{"image_size": 48, "encoder_depths": [6, 6, 6], "encoder_stem": "deep", "decoder_upsampling": "transposed_conv", "optimizer": "muon", "muon_scale": "spectral", "grad_clip": 5.0}
Rows from block 12 of the encoder of a small image autoencoder, named by matrix and row number. Rows with one number belong to one channel. Each number is 128 + 24 x the weight over its row's rms, rounded and kept within 0 to 255. All counts start at 0. Numbers have three digits each.
After each channel's rows are labels from the 100 images, of 14848, where the channel reaches its highest value: "colour at peak" is the nearest of a few named colours to the mean colour under the peak; "lies over" is the class under the peak. Only what is clearly more common there than usual is listed. The data: simulated stained blood smears. In brackets: how many of the 100.
# convs1: grouped (20 groups) 3x3 conv (encoder.blocks.12.convs.1.weight, 320x16x3x3, each kernel summed), inputs within the group 0-15
# convs2: expand pointwise conv (encoder.blocks.12.convs.2.weight, 320x320x1x1, transposed), outputs 0-63

convs1.106:121166162139138128122123115173164107099148157112
convs2.106:111133126157134135115115115187076076130129113104099144134129125121159211134144112118117136122119170124127108176136130120144142139139125089133159118156111109121153122121121125115152156142127142
colour at peak: purple (87)
lies over: nucleus (97)

convs1.247:115158141168160126166118115115117171115160147127
convs2.247:137132098073118117138134149127155112145141131134132177151148120125039160113126105116102165129120171121134105173144118113123108129125126123121127144100124128113119124120122120130081097142094128
colour at peak: purple (56); grey (28)
lies over: nucleus (71); large cell (27)

convs1.125:113127121138112105153164163148125119166112174103
convs2.125:123126178130130129122122123121164158112211137131120122128126116115151168139138161107123092100097124118116120092105163112116107110118115093119179098118140139123111114120118118122161106118107130
colour at peak: grey (63)
lies over: large cell (65)

convs1.103:094124121105121125141137136204099130131137111134
convs2.103:119120117118121124118117114122161109108106127127116123115115116121184179137118101135136173118099128142134115177118135164116159095118110182117136139105106104110152111113115115101093141154135138
colour at peak: grey (57); purple (38)
lies over: large cell (60); nucleus (37)

convs1.13:139151140125110109116145139138201125143098103125
convs2.13:114119071135149141112114123144143157116139114109112112127119116123143111140131192147148108098090072128122113098115141158123164111117109123081161114141113118089186140138114111112196206143070095
colour at peak: grey (35)
lies over: large cell (43)

convs1.102:117124190135134128133132131172156124137158096108
convs2.102:113121137123115116109116093148115097126157103108111150118114126130148134148137081124132153128138139115115119124152100128168109080115118139125117121102129128113071123126114116103116053161167128
colour at peak: grey (50); purple (35)
lies over: large cell (53); nucleus (43)

convs1.297:123133133129121148119130081155187089148130116140
convs2.297:111115165169123119115118110108059071109133126128099141130128117124176099102110168124127159121098156120130122117121102124156143112129130123107134130227144139142152118118128127128107119085139123
colour at peak: purple (45); brown (36)
lies over: nucleus (63); large cell (36)

convs1.169:111178099119144121106127110124131162170112116160
convs2.169:118120082122131123125125126172107110121101126126111200135137124129155126125141138113113153121139148106100118069119099126153179112128126114108060123148126120133100121117125127110116153153149150
colour at peak: purple (96)
lies over: nucleus (98)

convs1.104:136141148111138134138128143121096129136092055118
convs2.104:125126090147128124125123132097139139122162128126120183131128141139172127133121162149155070132129116147144145158129127123180135137124123122086088111162137132130094123125126125127129130146126141
colour at peak: pink (95)
lies over: small cell (96)

convs1.166:128186107121138125116135114131143164182120115141
convs2.166:117120142147132133117116123141134172124144111127085179156147123130160125139147169135136140119105133137140113145143160121114153109125116118164083124116115118121110112111114116111147139124093157
colour at peak: purple (70)
lies over: nucleus (87)

convs1.63:066131129128110132132143132135146062130123121131
convs2.63:134136124154145137132131144142148100128133134132138147127127136133121095131145128127129052129133170129133126117146086130112084123130128143108099127119127131121116131130124125125059107157193121
colour at peak: pink (88)
lies over: small cell (81)

convs1.261:176116110168116109105155112158151118137158123109
convs2.261:138127149104113111136137129136131180140135132134139133124128126120124100138117172152136148128113132127130138144108155116097169147124131125116088120127134134143233112112127126138133119136133129
colour at peak: grey (26)
lies over: small cell (53)

convs1.40:121102152112113133106098110164128136158165118084
convs2.40:117112144225122116118116116084207154111136124123105131127132124135106133138119136146146134128113159144143137113099105154139106125122128166150173117115135133121174146147132128144187163203146101
colour at peak: brown (49); grey (26)
lies over: nucleus (67)

convs1.191:148114153099118144125154107135170184112130128105
convs2.191:127133107152111114128129135150096109130116125125121114132134121129130145122137164113125158114115131111119122217117181115151158129136129195120100138141130129141113112109128129121171151131128116
colour at peak: grey (40); purple (39)
lies over: nucleus (56); large cell (41)

convs1.237:084109115147117128107059113131125116122148117130
convs2.237:122124141120128131122124107169169154109157128122137113101104137113112143155114102149122180163148112140133156101085151173160120124125125149153148129145128129138158117115125128127140115101087170
colour at peak: pink (85)
lies over: small cell (87)

convs1.39:163132184111121163137102135123154112157108135116
convs2.39:133141151103121131132132138133101107126208141147118142155151129129071157153141139131139115132119155138136140135117088127179112126126127133119165105199144142127133128127128127134145098091146132
colour at peak: grey (70)
lies over: large cell (72)

convs1.0:083121132159138141136113164129073127133161134132
convs2.0:141139152143136139143139151193155150148133143139150145129132123138082137121125145117150141108129162109109130139121130114129096137127141178092129122108151152145144126126139136153155095155140125
colour at peak: purple (81)
lies over: nucleus (99)

convs1.107:136129129109138136144131146098089134140093064125
convs2.107:129123180145119118131129134108077167126184127131122168135137125137121130129127154149146102127122165140137139098116167121158195145131121136107109095153141141137111116115121120128117093119073129
colour at peak: pink (81)
lies over: small cell (80)

convs1.282:126159102103168126107189114147124134124134108119
convs2.282:119121133154128136115115124085116087120168111117115123099126118135143137145152135122106109114142155102099127119118128098173132132127128151107132140150120124110144138138133129133143136103195122
colour at peak: grey (50); purple (26)
lies over: large cell (63); nucleus (33)

convs1.93:123142116122116143201121160129119116158148118147
convs2.93:130119104164135126128127134134183159129122132126145219112118133132166126104120164153124176145167150096102117117138158115126150117115118113162141123182116116128192111112119122115149169191187098
colour at peak: purple (50); grey (27)
lies over: nucleus (64); large cell (36)

convs1.14:137165088142100115112125173120162149133131102110
convs2.14:117116076142119112113113106151128124114128098100110139109120115119126131130132137122129102109114123125122105144138150127121131134130119117083119107109114117102159135130120120123155156104120106
colour at peak: grey (78)
lies over: large cell (69); nucleus (26)

convs1.243:140070133068113129105137138143134119138104113125
convs2.243:126131168136135138128126125104150121124085129128147057108113124128138041135125140128135102118112138133130141113109149114158111130121125115156089107146132135120134137136125125130123095052141121
colour at peak: grey (52)
lies over: large cell (65)

convs1.298:118115112124154176119109131127157136162118119183
convs2.298:130106138193122111122122126106135093123167133129108153136139114131173090133140102122117190129119184112121112098100118128105157142132129106144071130189123123126109126128130128127114124117119155
colour at peak: purple (45); brown (31)
lies over: nucleus (79)

convs1.6:106114145118146145131142098153108110090072143145
convs2.6:117120122156121120120118119175116121115100129122125105110110132120092143106109158122133163126142152116117129119128112109144195136123136105072126119034141139142114125126133133134129118140132139
colour at peak: purple (82)
lies over: nucleus (87)

convs1.200:097100129133133093098126117134062148127141139143
convs2.200:148152153166135134147147162173114121153127143142143140150151127137095017123132142125137122118118166129127129125135136094143125155138140106110118129210135134142118135138137136146121149207134128
colour at peak: pink (88)
lies over: small cell (77)

convs1.89:107134097112114149190116148158119120137153110147
convs2.89:119130147174128129130124126182115157130159118127128153122128131124186147131132135119131148117138177103114130146142163131141098107112129094148125137140131130121167129124124125122163144182158107
colour at peak: purple (49); brown (43)
lies over: nucleus (82)

convs1.120:116154147098131105144119117150111110165109142072
convs2.120:107119159131112116113116107091067078097143130123124153097094115131190160161162105121121103119121134121116134116100091158124156092124118153135139128209137137135167113121121127110142127079125159
colour at peak: grey (42)
lies over: large cell (43)

convs1.22:108109082100144101145143165143118109108168128125
convs2.22:129128083196126136131129143139059127143157127127135160131128137119130176091104100123136145130110201135137134145108134086175171134112126095120121104088130125121155117120119122116089127134195108
colour at peak: grey (49); purple (37)
lies over: nucleus (56); large cell (26)

convs1.270:072111144093147126141133118152093157132125146154
convs2.270:118113170100113108119116124163100105112166125123122123112113122121180156137127141149128154127104090141143125086119119130157121125125129124109104130057124129129042127125129128130122087138139134
colour at peak: pink (96)
lies over: small cell (69)

convs1.220:161113140118105121132107100175107126139145150176
convs2.220:128129116118124121126131119161160126119159139137130118126128138134146120152141133140135151147148140132135142099132117166148141124137137127185145128159139142136121137138138138136114143135106146
colour at peak: purple (95)
lies over: nucleus (100)

convs1.43:110113108121132117122082111166146145152175102118
convs2.43:122131143197139143124125127124121147121146128122130167119114127140097077124118116130146128128104105150139141112109178121120138142128128145152228118105124131110126150149129126145125183133129125
colour at peak: purple (43); grey (38)
lies over: nucleus (60); large cell (35)

convs1.61:129127109130172126151114122115120190114170120125
convs2.61:124114124171121113123129117149038119125113109119123161127126126133184109122125111126125167121160134091097113102133144132196103147132124159176129114105123124109143138135126124141119132150173069
colour at peak: purple (37); grey (31)
lies over: large cell (51); nucleus (42)

convs1.304:098156131105102159144120111138106164146152131084
convs2.304:123106121176088085120119116120069195112147139139120154116115121121136128150113161153149128124138105097104126050101150140141119114118109077148138106192116119111116106110111111104170141103135091
colour at peak: purple (49); brown (30)
lies over: nucleus (69); large cell (31)

convs1.95:110130098113112145196115154156122118133148111142
convs2.95:127146141155167166127124119176091143129179111116138176141126129108185141143127143134110144124133162117120127116108130097139116132110124117120133127137124123128179114116121124114154170172175112
colour at peak: brown (62); purple (34)
lies over: nucleus (77)

convs1.198:129130129138101116163140095124057139127140109135
convs2.198:128132130176152142131128147115140106139179123121135131125125130121093066121117148126133088117124095124121135116123150103206149150129129098154127120065127127135106126126130128135069192176061105
colour at peak: pink (98)
lies over: small cell (76)

convs1.294:133125135121120101136132145123111132093131128049
convs2.294:121133127116151151123128130142134106125058123122121126136133129131146122141139134137132136132134189124124129168131109125155153123131133144119070136184123128130104121121128125128064110127058157
colour at peak: pink (90)
lies over: small cell (62)

convs1.21:161126150089142131155137133177131127133127172102
convs2.21:119130072177128132119126124160036157115147129126127195124126125115113157096116087115103092134123185122121114105128142084212147122126129166093083143158113120078121172163127125136138133132215124
colour at peak: purple (56); grey (32)
lies over: nucleus (63)

convs1.29:110117082087124104139164161133125112112164125133
convs2.29:132129071220127119130132131137103082130163135139134139125140136128170159114121139119139143121129238124123119135132122112167137152120110087139156105093103105091173134133113107121108097147170063
colour at peak: purple (48); grey (46)
lies over: nucleus (62); large cell (34)

convs1.16:158142141131125142123115072142145139144096177117
convs2.16:132123047170119112131132122151063141125081135136129100134132125127105100113125130131112086132127149121127130049118143130209169127137130114129113134098128129123090136137129130124183116205172121
colour at peak: purple (49); grey (27)
lies over: nucleus (55)

convs1.105:134129119109138138147131146093090133140095066124
convs2.105:132126165142130127132128142114088106134165126126132138126127133144183136122123112150146178133120127149140151107114111105122158155132130162063153111197137136133124127126130126141067134151066116
colour at peak: pink (99)
lies over: small cell (93)

convs1.140:117181115097140104123111106116168147101110111114
convs2.140:133138155107148146136141140119106121147113131129121155147154123125141154110108094129134154124115089130131130211128104117163125143138129129126169105121141133145109111111130130138111106113159135
colour at peak: purple (83)
lies over: nucleus (92)

convs1.36:094152135108127104135126148170112156161129139172
convs2.36:124125127138107114124129107115102113111109131130136120106109135124119133143140168124122126144137154133137121177130104129118168144135139086187132156155124126136106134132133135130118092115155132
colour at peak: purple (62)
lies over: nucleus (76)

convs1.126:132106122117122148077089148141135138095154100154
convs2.126:115122135122121125114117118119119170108162122119122090103110123124125113138140121122122165115125193122125125154122130148087111116133133156172140141066131130130076137132134134133206114121101133
colour at peak: purple (39); grey (38)
lies over: nucleus (48)

convs1.319:130109126140147137118113122087144123128179071136
convs2.319:127118091071118118125122117104152102121146124122127111118118135133148136146129100146141132132132166135133147218116165143146116119124127138125087134251128129140122124125132128124126143144134136
colour at peak: grey (76)
lies over: large cell (60); nucleus (38)

convs1.56:080108131155133134100135137144141065124148123126
convs2.56:119115112086138135121116136163170102117121124120140148095098125105082126125099063124116167134127149135136131148120101123141179140125133121133087120122141136134108122123134131140118118145046151
colour at peak: grey (62); purple (37)
lies over: large cell (51); nucleus (48)

convs1.51:098137136121118131147137131131143044129141117128
convs2.51:128130116175141141125126123135178126127159119122124111127129134126129142135141146126133160128108112152152124102132140147150085134137139138184091127119136137128133143141135137130154112143171132
colour at peak: pink (100)
lies over: small cell (96)

convs1.82:119141122125115158188119172153121123137153119156
convs2.82:130123172183125135128128135175077150130143122122120126140139136126184154135142134132140177111120194115115122130123108147124151119113126125136143122118134128132135127129125123130144151141161098
colour at peak: brown (39); purple (33)
lies over: nucleus (77)

convs1.310:112120173122116178167122122112108165126128119103
convs2.310:129118146189107102126129120154095144134133114125113117143143119117135138129107124128114154132123116135133123118106075133146104124127121141118092121118128127126128107107119119109162216132151116
colour at peak: grey (35)
lies over: large cell (52)

convs1.197:103137130117158149120119150120206112129123123123
convs2.197:111115122182119123112112107152092140099139128124098177123121124126119122135153134104111176123144165092092119122119152129106234120130133112125125132156132128148154123120131131121194143172127121
colour at peak: purple (56)
lies over: nucleus (65); large cell (34)

convs1.260:173142093174111123106132121098134099124144115103
convs2.260:123130108115122132123121109172063138105120136130145145096094128130171132115132190115137197108118174111114122159136151111147124110125120132099078128097118125085106159158121117138127108072172111
colour at peak: brown (33)
lies over: nucleus (45)

convs1.263:171124095188120107111110127144138108133145113111
convs2.263:117115144177112119114118090140179127117107114112126129104105123106109174128093141140116088143127164151142122159126116152130107123122115075176148088120123128089132131125108109116070130103117106
colour at peak: purple (39); grey (30)
lies over: nucleus (46); large cell (29)

convs1.74:101113133099132161163107126154117124124185112142
convs2.74:125128182147166161124119133148129108118105133126126177116116115117148137125130057122095133134144102106106121124123167072190185133121125153132116142205108108098117149142123119131133173165164098
colour at peak: purple (50); grey (36)
lies over: nucleus (68); large cell (32)